Rows from block 11 of a small audio embedding model, named by matrix and row number. Rows with one number belong to one neuron. Each number is 128 + 24 x the weight over its row's rms, rounded and kept within 0 to 255. All counts start at 0. Numbers have three digits each.
After each neuron's rows are labels from the 100 clips, of 14848, where the neuron reaches its highest value: "top examples" is what is common among them. Only what is clearly more common there than usual is listed. The data: simulated modem signals in the audio band. In brackets: how many of the 100, against the usual share in percent.
# fc1: MLP up (model.blocks.11.mlp.fc1.weight, 768x192), inputs 144-191
# fc2: MLP down (model.blocks.11.mlp.fc2.weight, 192x768, transposed), outputs 144-191

fc1.500:155091132109120109150178136111112114154129122117148145174129161136118153126151143128146118095091129127144121111079135066134180131125112132138166
fc2.500:116150140138104132132113155147118133093112170127089141109155110143177140102091127166114097156107095102123163128171169094133125103104149123132114
top examples: AM speech (43 vs 6.3); FM speech (40 vs 6.6)

fc1.557:138129142105117134151156099109149117125185134149155152126156196137123142086124103100105072088090129102145128138085157109130139156081117130108161
fc2.557:122142088133130100081146151119120137140132138164154100098169126098067184135115126107159142121108128121142061133169126112146113137137132167129127
top examples: fading (69 vs 30.7); AM speech (29 vs 6.3); modulation: FM speech (25 vs 6.6)

fc1.520:157103141110153137097112148115080106129131133163141155133112119080157138137161111146162144099138153147137138142112138133102186149136083114113112
fc2.520:181100101145124148128117150128132117123119106131134125084148131096147127139111119151126131094130106106126097105112118140145123155120126108128150
top examples: 100 baud (100 vs 17.5); 4-ASK (47 vs 6.4)

fc1.176:137103117123096125113130135114125123139088171135131119127059137092090109121094134120105108086084115162135117140125112092147105119148137124091089
fc2.176:130124127117130138133126128132124127128128118129132123116128125123125127129119128122124126120131126134126113131123126131127127135129124135125126
top examples: burst (100 vs 30.2); 800 baud (51 vs 17)

fc1.548:130122106125123159121173154138152137136127107120144146140123108147088091124166124112145106145108080111139158114126129132110168138102171155089098
fc2.548:097127132199123124160087129124143142113136142148106115119107121144123151098141095149159137118138090120125139098173123122148149122138126149147160
top examples: 200 baud (97 vs 17.7); BPSK (36 vs 6.3)

fc1.229:144131159113105132145126160130133139130147153133151105172077127114149117114159103122114153086116119162123137128158124098114127141112170161111130
fc2.229:128149160121079113145175119131141119150096057142139094118166136130098096156080156084124117135103133165125099107145117120124118108159065141128108
top examples: FM speech (41 vs 6.6); AM speech (31 vs 6.3)

fc1.242:172069075077115103127111114122129109128110130112121120123111140147112108137138138174093133082100163118111126129138126079142098117094159099155131
fc2.242:129111121147143090134136140125134131118132161129113132190116155154125125138158123119149134187148127139127175116165138150146119115130106132125131
top examples: 50 baud (83 vs 17.2)

fc1.220:127101082131175139090124133140096121137140104170105124125130147091124138164168111160134133106143126119154107143080107120110155102167074140120095
fc2.220:166103139148120149119129146123119132095098134132172152108181126116123135142122135142094125105112140105120144109140105144150109125120155131117128
top examples: 100 baud (100 vs 17.5); on-off keying (33 vs 6.3)

fc1.401:151122124113146110170149099104152175161135159137135148119152135146184158156140144152068168067110156164153102098127104099154152162084158148149133
fc2.401:131126141179128083098138121136115124125133150152128100160103143168109146136161083166139128181139116122114131129115135124142132183133094137160114
top examples: fading (63 vs 30.7); 50 baud (56 vs 17.2)

fc1.336:118122096058086158094139159097144118118128113138141111123145126132112158135136140086080150117125087102099138099118128116114147128117158158118063
fc2.336:081128139124123098156123093137122138118123130117107124170139143158161113093165110133148119168120101167119107120118084134150172134118128153157144
top examples: 200 baud (98 vs 17.7); GMSK (29 vs 6.2)

fc1.570:125168179116124126136142163139129147139148118146133130149131137122095152124170120132137121102124116114142110138119169148126159125120140135109138
fc2.570:116149110168129090112115152125136146115097145111139154129119123130094086139149116129119104168145115130145156114109095143106153155123115157102125
top examples: frequency hopping (100 vs 6.3); 100 baud (100 vs 17.5)

fc1.435:142114133120134114137142117115168145120156175137145130117096104149144128072133108098120136109117114118105157114147158146143107109126100099028115
fc2.435:127123140152135104149137118114140135139122135162123128161121117157128145116120127120171142152131125112138195120176121125136133113138120108119134
top examples: 800 baud (95 vs 17); burst (95 vs 30.2); modulation: 4-ASK (28 vs 6.4)

fc1.754:131087119089147143159104081128141130088189124160146152127115151142152131078139084138117126096145162114143137158091151098132130137093128113123110
fc2.754:126137100162143082093156145113133152127145157172118105108135127128082154136098092130161128145125113109149079130155126126142123140132132155144115
top examples: AM speech (25 vs 6.3)

fc1.227:117108134145122137078156139094153136107083102128103089144135151121106163113147137148124149139127082115111132099110150112093108129114146124137161
fc2.227:136136147137141173134141138123134149130137108115133089108178078119140148099115145110092091133143111151135090158160153157163150130085130127133156
top examples: 800 baud (92 vs 17)

fc1.233:145141163120099128139127166150138109121129106146140102165092152140161121142160102114155140132090128153113133101129134076081165143146125165130137
fc2.233:132156160165079103152157129142119102150079105135079098124162132147118140133090138103172138124107116078113116126137168107116116121163111100146118
top examples: GMSK (42 vs 6.2)

fc1.328:098112138084130144109159137104131117114167136174088118159099148093119108132158124106119137106128136131115157117120135126088167110126146122139122
fc2.328:167113123140127120127110119110134127118151146120189112144142142109159161135142164106155154105187122096132129137151146139117145135130145082103138
top examples: burst (93 vs 30.2); 100 baud (42 vs 17.5)

fc1.428:114109114177102099135141155110135150172132161114146114159108144135134171139177128125122138113102146144140171129158153125130158129141137180120129
fc2.428:117136195148131091161141123116139122130094126138141089126122128156073104140125132099137123149107135129113113115143104111123134130152108145166086
top examples: FM speech (27 vs 6.6)

fc1.591:130106128115111164167139149089144123152101135138156143119162118150140158122122125096105128089139103132128137118160144133131118169151165190118131
fc2.591:133138140147109109138129118128129124118145147105120087138121122150142160126126102149111125135149111145129069141088142147114143166135112118150115
top examples: GMSK (32 vs 6.2); FM speech (25 vs 6.6)

fc1.140:134080131115139127166122135109117150166100154137152154133156124140136147109121109079116128112143147168161132123113117144139135148095142171124147
fc2.140:124126132142134104118136111129129131125136156119129111130116128143124155125138115135109123132126116151128060136102129133126138156126115112137120
top examples: burst (63 vs 30.2); AM speech (42 vs 6.3)

fc1.296:102158136094100106126107147135112112135111127109148107143145134128133127141199159096165147092138144123126147111141124127127115122139142178063148
fc2.296:121147098100096152146116134153104102098108091111151087084131107103087138123123144136123151098113161123104072144105162125125089125136126172098125
top examples: AM speech (51 vs 6.3); FM speech (43 vs 6.6)

fc1.390:111131101093096143112139131096109137113142154141099143125062149101122088121131102142106104105107098113118141117095146108140097085120146136102084
fc2.390:133127125131127131123140131132127126126121129137124126125122123127125124127113123125133125143129124116126150130142134131127129115133128122121131
top examples: burst (97 vs 30.2)

fc1.90:105104107129118119099157151075115139146100120133108104110133105116125142141140120106114111131132134154075145124125151138129158106122124123076096
fc2.90:110141145176114082171115139127137139171137145104117117178131119184161162126166138132138116140126138135128119111133125127164152111138127131124122
top examples: frequency hopping (62 vs 6.3); 400 baud (56 vs 17.6)

fc1.402:117144103116102118131123120120112139108129128121122105168143167113141146118152149101114164126116113122141151118137165143083165113125131185108132
fc2.402:153131115133150125151142120177086081110149118130082116108153149095132100118106125116108124122111115124103073116099127146136117139094163131130130
top examples: frequency hopping (93 vs 6.3); 100 baud (92 vs 17.5)

fc1.259:111160129132089082148119129137144148122138117125114150174120131099116132133189130109149112131085099119155131118116088128139142096154127161134142
fc2.259:118103110130152137124135147117117127084122165126107118108127149093114125107156081142117133149111100107132069123130137136125132124097163136136122
top examples: 400 baud (100 vs 17.6); frequency hopping (71 vs 6.3)

fc1.430:162099155133101150166124186123126118129101151128162123116105162103119103134110134091100131132129065167129150128132145119140129135137133172102121
fc2.430:132126132130122132135134131131126123126130136126134117118126127134123133131124129132130130119137127128124075135103127135120124155133129129127123
top examples: burst (86 vs 30.2)

fc1.735:111142127122111160157149153071169127126145170147130122131135115089125159109149180089118130134122157182128156109163135145101127066157151120097120
fc2.735:132125143170128074133131136128124132094131186144125124094127125181134139119123080192140140172157110102126125133144145140154133164138074149147118
top examples: AM speech (41 vs 6.3); FM speech (40 vs 6.6)

fc1.92:140106131126065100153102132149118144139149138145127129169122135139117134128162124108126134144095092159166120105162113113108182103114100142125124
fc2.92:153122106124136115138114128142082102086139110095132122080157137088159081141064137131129162150120134140114117131138158133130087108145135122116110
top examples: frequency hopping (72 vs 6.3); 100 baud (60 vs 17.5)

fc1.240:102120126122148147109142137115115109100117125116107069162122147093121174125119126126114153125152089132116159090120162135131117084136144084128120
fc2.240:145148106142116141132148161109143149122119105134083118065123085122120129108087139123132134163141132125145148155170165149176124123092133113126131
top examples: 800 baud (89 vs 17)

fc1.214:113126091115092137151145143130133096104114103100124139155121133139104126115206153120131133116112116114125125142084108143098174119118126151137119
fc2.214:132101085137136145101108088123123121159125096127143104142141142087091126110161131096151132096129122112112175135124118147106114113122166122118132
top examples: 400 baud (100 vs 17.6); frequency hopping (39 vs 6.3)

fc1.46:182113143124155163139157139111163140128132086107111111144102130142124146103120107137142117146132090139119153089134103112150113117109141159120135
fc2.46:168138107151141149142128120096173175118147120139141148107130080109104162094108095123129127103153133096150111161120120128119147172148127138114144
top examples: 800 baud (99 vs 17)

fc1.166:124128138098078119119176129165122116118136124124151123166133141144111140121191125122123142138100111122125100117100137116126179103125113152153105
fc2.166:104113149112182156109146116137136145122112102152097113134113133110119137071155128122125116159153102112121098101144163129123147143111111124135169
top examples: 400 baud (100 vs 17.6); frequency hopping (67 vs 6.3)

fc1.551:134092113102135158143134120142100130132121126096093119159138152157113165098134123113130117124088163175155147109159136096131109174096133174182133
fc2.551:139120129137121129133115104131134128119144135104125123153102127154122141127146104155107133131134121148135055135106139147127134151136119113141126
top examples: AM speech (49 vs 6.3)

fc1.152:109098099133115132163145106086138089126177130152117167127144164117137146121145108121119144101118161096137146166093140097146142140080102131138126
fc2.152:118135118159145114098133152097153158141167165158130093135156159090071166141140091113131123118162110085141107122153136144129116151168120167131114
top examples: 200 baud (96 vs 17.7); OFDM (50 vs 6.2)

fc1.374:174094099099135153102144134135126130140116175120124119117102079130122108072130129134101067084106126145118124114116114102153088115100139133064110
fc2.374:127123128166135090136137117119138130123156174165130137178126135161111145128147128144152104149129125125137150117159134120137109119123124146119132
top examples: 50 baud (73 vs 17.2); OFDM (52 vs 6.2)

fc1.699:085162088138113155159164144086180135148126144110161104137132139172132130095151154064139164140122145129132132114131147131166124123137163135125142
fc2.699:145095114116125146141143156127129118143146107134116160168183125174150136130175141101137103111098128156125177131150097118137125097160150095119121
top examples: frequency hopping (98 vs 6.3); 100 baud (98 vs 17.5)

fc1.158:136108129140066155139143127085164155115120109080131125141135109121134137098130152099109133119110129163101145085137122108094138093133142135116062
fc2.158:151110138100131157182129103131129125107149102157129154114134108154106102115131141132148172141143127118122071131118141141107123145147108135120143
top examples: FM speech (32 vs 6.6)

fc1.91:163057084110111137140149113119107134105117132134130129123124134158138160130142118173083136095117146148138104099122096099120138136087154149160131
fc2.91:116106147175145098124127138122146141126095169128154128152128133157080114135147100148101107167167126144143119110168149149148146133115099143131129
top examples: 50 baud (70 vs 17.2)

fc1.638:156122121127121126126125147066132123129097133117157128111128095106107071139116102102118134109131098178104132124124117119134144127116124153058159
fc2.638:133125131144120110130135122130126128123127151129143115145127130159112147130139120150143145135128127122124076140103136134113127174150120140139123
top examples: burst (85 vs 30.2)

fc1.448:126108097104102094143144144132125147134134103112115125148114107105123116126156134142142114097137106096144165132140130146109176138105158135143134
fc2.448:100133083168111127132085080106138134144158140073124092120092139131117154138134150145195143140118132091150128147135100109108142144111125129118117
top examples: frequency hopping (100 vs 6.3); 100 baud (100 vs 17.5)

fc1.561:147124160126132157165137166113149157135124141137164134143143156117092133129128119069132102108129070163126158115136130119110136134112145173131132
fc2.561:136130134143105110137134116128128127121144154096125107139126124140146162129139103157119142125149114137125062137077140145104137172132114117149119
top examples: GMSK (28 vs 6.2)

fc1.506:143170121120130159129210142135119141109178099147161109163091135102128136151175117106172139135100090148100133115139136124112151100101147108125094
fc2.506:112103128119139140133120124125158125159160078107124123133127114099157127139140143117108147057156143120133053127092122128150122118100120163107128
top examples: OFDM (44 vs 6.2); GMSK (44 vs 6.2)

fc1.316:115153084145102156154154151121109119142136145101114124176102158149114168136196138126133148128088101128104106101098127097158117137117143163120111
fc2.316:119143147114147145154105128161114133134141132100143157151123159096127079108141143112121152136148127099101071105119146114109118115118125154137154
top examples: 400 baud (100 vs 17.6); GMSK (48 vs 6.2)

fc1.582:128140108096169166120156131129098123175126119178105123126175111114157126122148128123095171131133133167149132132146124137149147140123150122115123
fc2.582:117123135166110074143124143135120131136130156138123096124123134174167166120152109165103086167145110149108129134108085122152148152142107137162116
top examples: 100 baud (77 vs 17.5); OFDM (25 vs 6.2)

fc1.465:092133110156135155134174101134141105094160132125159134143149151138147138129163151116142129153155112118120112125152114154134121109125108146092144
fc2.465:116130089097111143110140115116133125130158136092148152151166138137101143162188188109134161169095148132134125145109146105128128134131125134099093
top examples: frequency hopping (100 vs 6.3); 100 baud (100 vs 17.5)

fc1.290:136100102118112138134128109099141142149102164171108135120081151091131109111100124093112100072095116132115124143090109102124108131113107128071117
fc2.290:130128125121129135125122124130127124130128126132130127120129126128125132130116125127129127129128126133127130131131125128132126128128127125125127
top examples: burst (99 vs 30.2)

fc1.476:123157149142110124164169149158093133113111137149109119160143152114129173132162145097125136142118111138165116094132125147117168135133128150137139
fc2.476:145108122125131112171120141129132116111065155149075152128103133147122086124059119129108099147141116103131131103146131152134099098104142102158140
top examples: frequency hopping (48 vs 6.3); 100 baud (48 vs 17.5)

fc1.104:105096130127097162093157193121123131131108093129139120139142113114133153145141122098088113103122085136130153128131108111115133128127148151135077
fc2.104:097108148148118120170137121118126140107148159137123092169130139170144177101162128153161115193159106126111114114150112154147177161136122098164129
top examples: 200 baud (86 vs 17.7); GMSK (44 vs 6.2)

fc1.592:131102115123102122104140139131124133143083174142117105112079131099131104113097115128110130102096127168141148154158116083150119108092142110074085
fc2.592:132127130125127137131127129131127125132130126127128129119127124126123130129119128129122123125132125129128108133122125133122123138130126128122125
top examples: burst (100 vs 30.2); 800 baud (43 vs 17)

fc1.16:151114113121111152119139124115121120158105093090080126135121157167126142108135087118146153119110152170140148127123099109107122167080170177182139
fc2.16:135119114130126125116114103128135136111136146114126125159093123118118139123153115143108130139133123141134049134108126142106134148114120112134129
top examples: AM speech (44 vs 6.3)

fc1.403:122114141150122138083164081126126109112116125094138115170132178121107139144147146124116113140158110116138114108073134155103116086108124117088110
fc2.403:142137115116129180086147150132122127110141099120073112090157104096158117104099129158108128132166092119130118134142133142113117152038138110160168
top examples: 800 baud (100 vs 17)

fc1.667:133151131096109164155110139121109101153153103123147099177108166103175091161167123105135123143133100157143135110151131113105164126144112179117088
fc2.667:135157146125064141204136161134115114123132110117111136131154115114105130133118136111174126117137126121104113151099123110137120160150154101155106
top examples: FM speech (36 vs 6.6); AM speech (29 vs 6.3)

fc1.716:149128144129116115119129148111153137117143117120129111160139133095112163084167166152116136116105105120115139108127084128112148106108140164115123
fc2.716:094136121117143098111118120156129124145105111078132118128164151062105131145131136116107165114083142118113094133125143147136128137118122125135132
top examples: 400 baud (100 vs 17.6); 4-FSK (34 vs 6.5)

fc1.263:163136162143119163123170139158114142102150107096128120161148134099126171114195111119126116128136107128156141122093102106107162139121148111137121
fc2.263:122144144121140135127096128151121102174080130075155113125170128115135100120159115148070132132146110153114119117117159163107107127107150114152113
top examples: 200 baud (86 vs 17.7); OFDM (75 vs 6.2)

fc1.165:117143158140099155181145159177095114096131134128136136150127157136098129100176156117150113125118103163158137109180139125099112118157118121129085
fc2.165:127115119121130123166155113147114108126154139115087084085156125098148130105099126130142131158185095098111095124107120131103135174129171085137140
top examples: GMSK (45 vs 6.2); 400 baud (38 vs 17.6)

fc1.635:119111141155128131113167157079148102113109121134138110153122140113088152104139122157126117125132072102078111102109131113095125112159156157118148
fc2.635:133154171141120158105127155136114141110098114108114094111162085155147139110103141145128131188126118125112085141114146146189137121085118142145144
top examples: 800 baud (93 vs 17); 4-ASK (43 vs 6.4)

fc1.25:084149124116117095140124093135152154114103083111128113156138133133079185162126138107150160124122099130112099126127108123113188108106109108100107
fc2.25:115156109128142175157123102098149142146135107114118126155119130152111098138127160111100139172163145067163127128174159168114156103108142134099128
top examples: frequency hopping (100 vs 6.3); 100 baud (100 vs 17.5)

fc1.261:117121111106116115106131120118124099076136135161092100116059137095146077112108119142114122124104112113119155124107159098111113082102124116086097
fc2.261:131129127125125129130138129128125126121115128135127128118132123130125127131108128122126124136124127126127162131139128129131126119132130120124126
top examples: burst (98 vs 30.2)

fc1.276:100117083140145162094174110162128147150118115128114091136134133088138119083129162076134100124121107103165103124105107113092138127113095149104112
fc2.276:104135147160128161130155105124141144133164176133143136138136113154115151093178103184123131134170080102135103128149150131163153128150134149143152
top examples: GMSK (57 vs 6.2)

fc1.647:153120147115134111129116194128165138131148113122170089170119161099127126137163161118137148104120074119104136097132128168100164130127134200124163
fc2.647:143144120145130182100095116166071078115121141069122147121129179124122162138089155150138129157123156112109120114113149147122095107126108108103107
top examples: 800 baud (75 vs 17); 4-ASK (29 vs 6.4)

fc1.371:092160072099129155103165133143130147128155120140134096182122145094128154101174144108138153146104101129117096131115120103109179105131108159125086
fc2.371:113117171098141160165131125132130121149133142162112160136145163151103062145102131114096122111128121166149144084139142131130119097089114088143094
top examples: frequency hopping (75 vs 6.3); 100 baud (55 vs 17.5)

fc1.332:164104100089112143094102137125115136151131106146096097157076151102122133122170170117130130110123132122130127112121109124108169104143118134120103
fc2.332:130106131163146157154144157125137152137113139140167153158126119087129104120166152104112130098161113117137106113126109146123144132147121128123148
top examples: 400 baud (85 vs 17.6); 2-FSK (27 vs 6)

fc1.169:173077131138137125078160173085154106121116079104107096152110143096108155081130145149115126172139080097103100097130106124124122061139188148129116
fc2.169:160113125163114171110139111128139141103152125106190092097145087145094139110112105131117129142137110125136090161138159127134136182110127191128148
top examples: 800 baud (93 vs 17); 4-ASK (27 vs 6.4)

fc1.14:152136120123074122094138140120146139130145127105132128138120102117130139138145112112086143101128085158141113099146085128120171147103107156087083
fc2.14:127112138128135152142131115130141141157132145153123133149119143107095134113149097126163151135163126122125129115121115135100170182182127153154133
top examples: 200 baud (98 vs 17.7)

fc1.609:122133139142125160142166140088150142132097143145129086167134163115108115096135122143106144090148095117126094112130135108090134091145140159144109
fc2.609:151143143115079120166191148145111118138101128132090087120158147112102138136103137159170153171121112110110164139151118132103112123116144107170117
top examples: GMSK (31 vs 6.2); frequency hopping (30 vs 6.3)

fc1.30:151093156142131109093156156116153101108120110069124106159118132090092166124164127118138128149127087107127140100087136122071136086131122140131164
fc2.30:164118103135131164099122159137123126095103160132100131096133106095156128117095125140097064138147125168126096129115125148176119131078190116133153
top examples: 800 baud (98 vs 17)

fc1.10:101109142115096150121142165152130127157118142141147111171109162092139136144149133074125165118111105183129127107140127112093157139156128127119076
fc2.10:122160119135073088154172131151122109134091135139146110124171156125116133136092134123179132164121126088094114116144121132113107153139106120167099
top examples: FM speech (38 vs 6.6)

fc1.530:142157123112109131098163177164094110156153113156114090165101128113138106141171131109176134164110123162157131155121147145142139121170129158114103
fc2.530:144154148161088131178173140139119103117143122149135107120128094126118118129122168155144150158114109119099149129151097114145133139162129109179121
top examples: 400 baud (82 vs 17.6); GMSK (42 vs 6.2)

fc1.753:141125143053125111107187151100119121152105091118139108159140142118124125126118130091145155129123112149109111125094071144113173157140157111141093
fc2.753:124121146132135124135159122131131128117129129129109166103072139155079077135084115147100093118158091113136209071118098149086096118071180121138149
top examples: frequency hopping (100 vs 6.3); 100 baud (100 vs 17.5)

fc1.344:128151109091131123124118104142110137146115138145107130152097143167126110133161076129097144112138106112128128127121157137091143119131103128127107
fc2.344:142129082176102114081107121148114105141164122106145098132115137082126112149151146118134115126131152117126072129064111120118109168126126097135128
top examples: 200 baud (51 vs 17.7); 400 baud (49 vs 17.6)

fc1.110:140129159138109112175118120120151159167125136165181120187099136169142136121148111118123129140109098175134138114158156103079168143134135163115140
fc2.110:116151167158097101184174128143125115151101071138106113112135144167108099139096151094155124165110133090118125111135139101136132126155090137151107
top examples: GMSK (62 vs 6.2); 200 baud (52 vs 17.7)

fc1.334:141140140155089156150128157138106119169143133132151119127152145109111157154170126135119134094111107165138167135147096102153166135132148201095112
fc2.334:119157094140101163161116120109154128120107085093118133128153132073129108130106161089163134148123119158123105093133083124108128085093079116149124
top examples: GMSK (32 vs 6.2); FM speech (31 vs 6.6)

fc1.463:145114078098110108115143134107172141145164086113129088184085162146109124121197148137161116120074099120094131116115108111112145096134148158132104
fc2.463:114094109118173125109125113137139142142140108128149132086149141113123126132115093163139144147128083132154075080094129114132122125131145184120137
top examples: 400 baud (100 vs 17.6); frequency hopping (41 vs 6.3)

fc1.432:128107101091124179083127121150164150145120151150148088138103123105139117095115149097083107142131119139127117140107092121140121114140098134121102
fc2.432:135113107120130145132124141140121124142141135152123153145093135131117156121148122144149141135144131119118087129159117144135127118133131135121131
top examples: GMSK (49 vs 6.2)

fc1.288:122098161141148143102183178095125119134111086096137123148118116127111161078155098145135103133111106108110151120117138133077126115106183147126158
fc2.288:173134108129116181111120151133133137112124152129132106112173104088142138110089112148091091114163126147133087146114129140159136180081154107124144
top examples: 800 baud (93 vs 17)

fc1.144:150115117130092122134145160100127106156079132124123109128073156115092123116107124101142128104113112148134146136125118084136117141098132122116146
fc2.144:129125126116130143130122126131126124123136124130130123124124129123125136131127125130119127124129125138127080132115125131129128142127123120129124
top examples: burst (99 vs 30.2)

fc1.88:131135142098118104079103167159132166143130113150160073138103151107108112142156141111098066105137097122151166140119109112133152100156109142132120
fc2.88:140141117174116180112128099155114094144112160123122145169103145157146164125167125158163147189133132086104134136140099116107117130121124109144127
top examples: 200 baud (99 vs 17.7)

fc1.511:120148095078099150107110145152085151101141077107071140159104104137133139136131102078130094153125093102135110110166110121101164128121156140105087
fc2.511:131106138132142138129114086138141116163169105135144131117135099130116115128113122137078145109136119121136075116101115114139131164153161121071145
top examples: 200 baud (83 vs 17.7); GMSK (46 vs 6.2)

fc1.620:185106137132131121106145130105151108088135076105094092132095125127091113099132134137120123135117090125086160092122110112132120083107144151114137
fc2.620:158102085149142167129119132110152148136153140118180126129116095099097165101137112129155144132143130148153079162123136145100144164137118126128153
top examples: 800 baud (97 vs 17); burst (80 vs 30.2); modulation: 4-ASK (29 vs 6.4)

fc1.308:149085161114130147166154101104164145161141091145149137143129156150099154111156104164120140112101148131140110144132155098122167132085140124126118
fc2.308:108115127183138107108123109106147166131132164170120120114153117108090142124130100092158146131129107130136086140184118147173155131134092145111139
top examples: AM speech (42 vs 6.3); FM speech (27 vs 6.6)

fc1.763:131105095075132117122135101101139111069134145159099111105073140094136083126109104172106111119104135106091157117119153098137107089107115104083108
fc2.763:132127131128129128131147130127128128126111133143127130126134124140122130129107127125131131142127122125128184130149132130130126113137131116126129
top examples: burst (93 vs 30.2); strong noise (56 vs 25.1); 800 baud (36 vs 17)

fc1.653:128084121071074156102124166112093109133129089110138136139132115131102140131153115091089135113110097118113125127120104115129138156096129185121106
fc2.653:103120126146133108147115102122128135121135170133131127192128137175161178119170140142111096150143117137125102128104101146128168163145144125143128
top examples: AM speech (40 vs 6.3)

fc1.457:141138115143130127162164116150120137142119103137152124183119117094101129109163134104134110118102115129144128093138132127124157119134122180130149
fc2.457:114119119111140156149157161133117135140129140091110093121151163138161109147109121141114126096147154144151092104148163161122104134113147098113102
top examples: 400 baud (81 vs 17.6); frequency hopping (26 vs 6.3)

fc1.200:124132122080126091142110131128141121135127124136145106186135115096132175117166143111141160128120113142141118073130114131133154098148152151138110
fc2.200:112150115085130111127105109148112106117130088095121096101162116100125127143078131130153161135103120104105106102127155114159117090109129134130101
top examples: frequency hopping (99 vs 6.3); 100 baud (96 vs 17.5)

fc1.38:136113123088119159138147137079104090119114165108161106146156147161143110096150162120110163106120094135144138107118166128080115105153122118104060
fc2.38:110113128115119164151140125113130145106104128113106134116131123138126131097124120119137134164176084122125188117142139163140157138130151088180140
top examples: 50 baud (51 vs 17.2); GMSK (26 vs 6.2)

fc1.67:093126143117106135088135162074122110096148123136128085153124107082138158136142120137073141093135132088082159131111111129134115111124077145133129
fc2.67:105123158153124148170139137114143141121127146162144149145149148161188121115155126130160137166155115096132069127164121147161147152126128092123132
top examples: frequency hopping (58 vs 6.3); 100 baud (56 vs 17.5)

fc1.178:119101116092126122133119087081158148133161190150119121108093121126161114122098116121097096094101130100079148103131148120123114094101104105083112
fc2.178:128126125126132126125146122125130129127118134147119130134129125140124137131110124127137129156128122121130184128152126126135123116134130113126128
top examples: burst (97 vs 30.2); strong noise (51 vs 25.1)

fc1.31:133151118099108145126159140107123097115140100107137078169092130132089134147191152121143132114082106090093098108115098102130163110121117133125155
fc2.31:112091161132143093110124112148112116088100148135118126099124161151085138121154077161127129142138119125110121076081120123105105134115134145149123
top examples: 400 baud (100 vs 17.6); frequency hopping (56 vs 6.3)

fc1.412:126108123152143119137108115113127129125103153124120136134123122154161179095133160120092128124132142126132098137152125128140122109120136145150156
fc2.412:137138162145136081072151148142124127103107141151126082135122137148105125128142089153121131155096110114121101122106136124137110153143093139149101
top examples: 200 baud (69 vs 17.7)

fc1.527:145124177120121129116155151090127097103164084118168117185122106130110161106165143128119143126121109137096137089128128124101167134140158154139135
fc2.527:131133172112120141136128143157138113140102162121101111101169142143113088118084153139122138133089132125123089113092150135150136081134088144099101
top examples: 800 baud (91 vs 17); 4-ASK (35 vs 6.4)

fc1.664:155077134126073126124141087162105105163144111106114127152142128146111152112152131127115135122140092137157120064128173160104121105113110153126094
fc2.664:133094146116119163167140095142141135141120099168143110097155114151095168114137125151103128115145099079113073133128164138137128176133113075126145
top examples: 200 baud (65 vs 17.7); frequency hopping (36 vs 6.3)

fc1.375:108112145128096169127180103143108095116118098126123147164121169131104134125152130108098112119122148106129110113097099143102100093088118121139121
fc2.375:141124118107139182125115122133136141120161112112108138147151094085142114105153124146104130133152097148125089131148136148108146170086154124155157
top examples: 800 baud (98 vs 17); 4-ASK (27 vs 6.4)

fc1.519:131069115116087168102128095106112113173121130133147123125158118152155149104141131138098126120124161165163155152172116111134124148132166144151107
fc2.519:124109143145166133119151118131153140133159144157122094169101134168082158114161104156111130141149112092134106124159129161112150157137115125124122
top examples: fading (75 vs 30.7); 50 baud (47 vs 17.2); modulation: AM speech (26 vs 6.3)

fc1.714:092099125120145133136124124100147167126238160152143147133080132110129090048123136094118119129100140117114136131141145102122116090143118136094089
fc2.714:113152125142117115126149131123126134122103152156106149131136124163137137122096130127139121157118113109130237121193122120142122095126134099139123
top examples: burst (98 vs 30.2)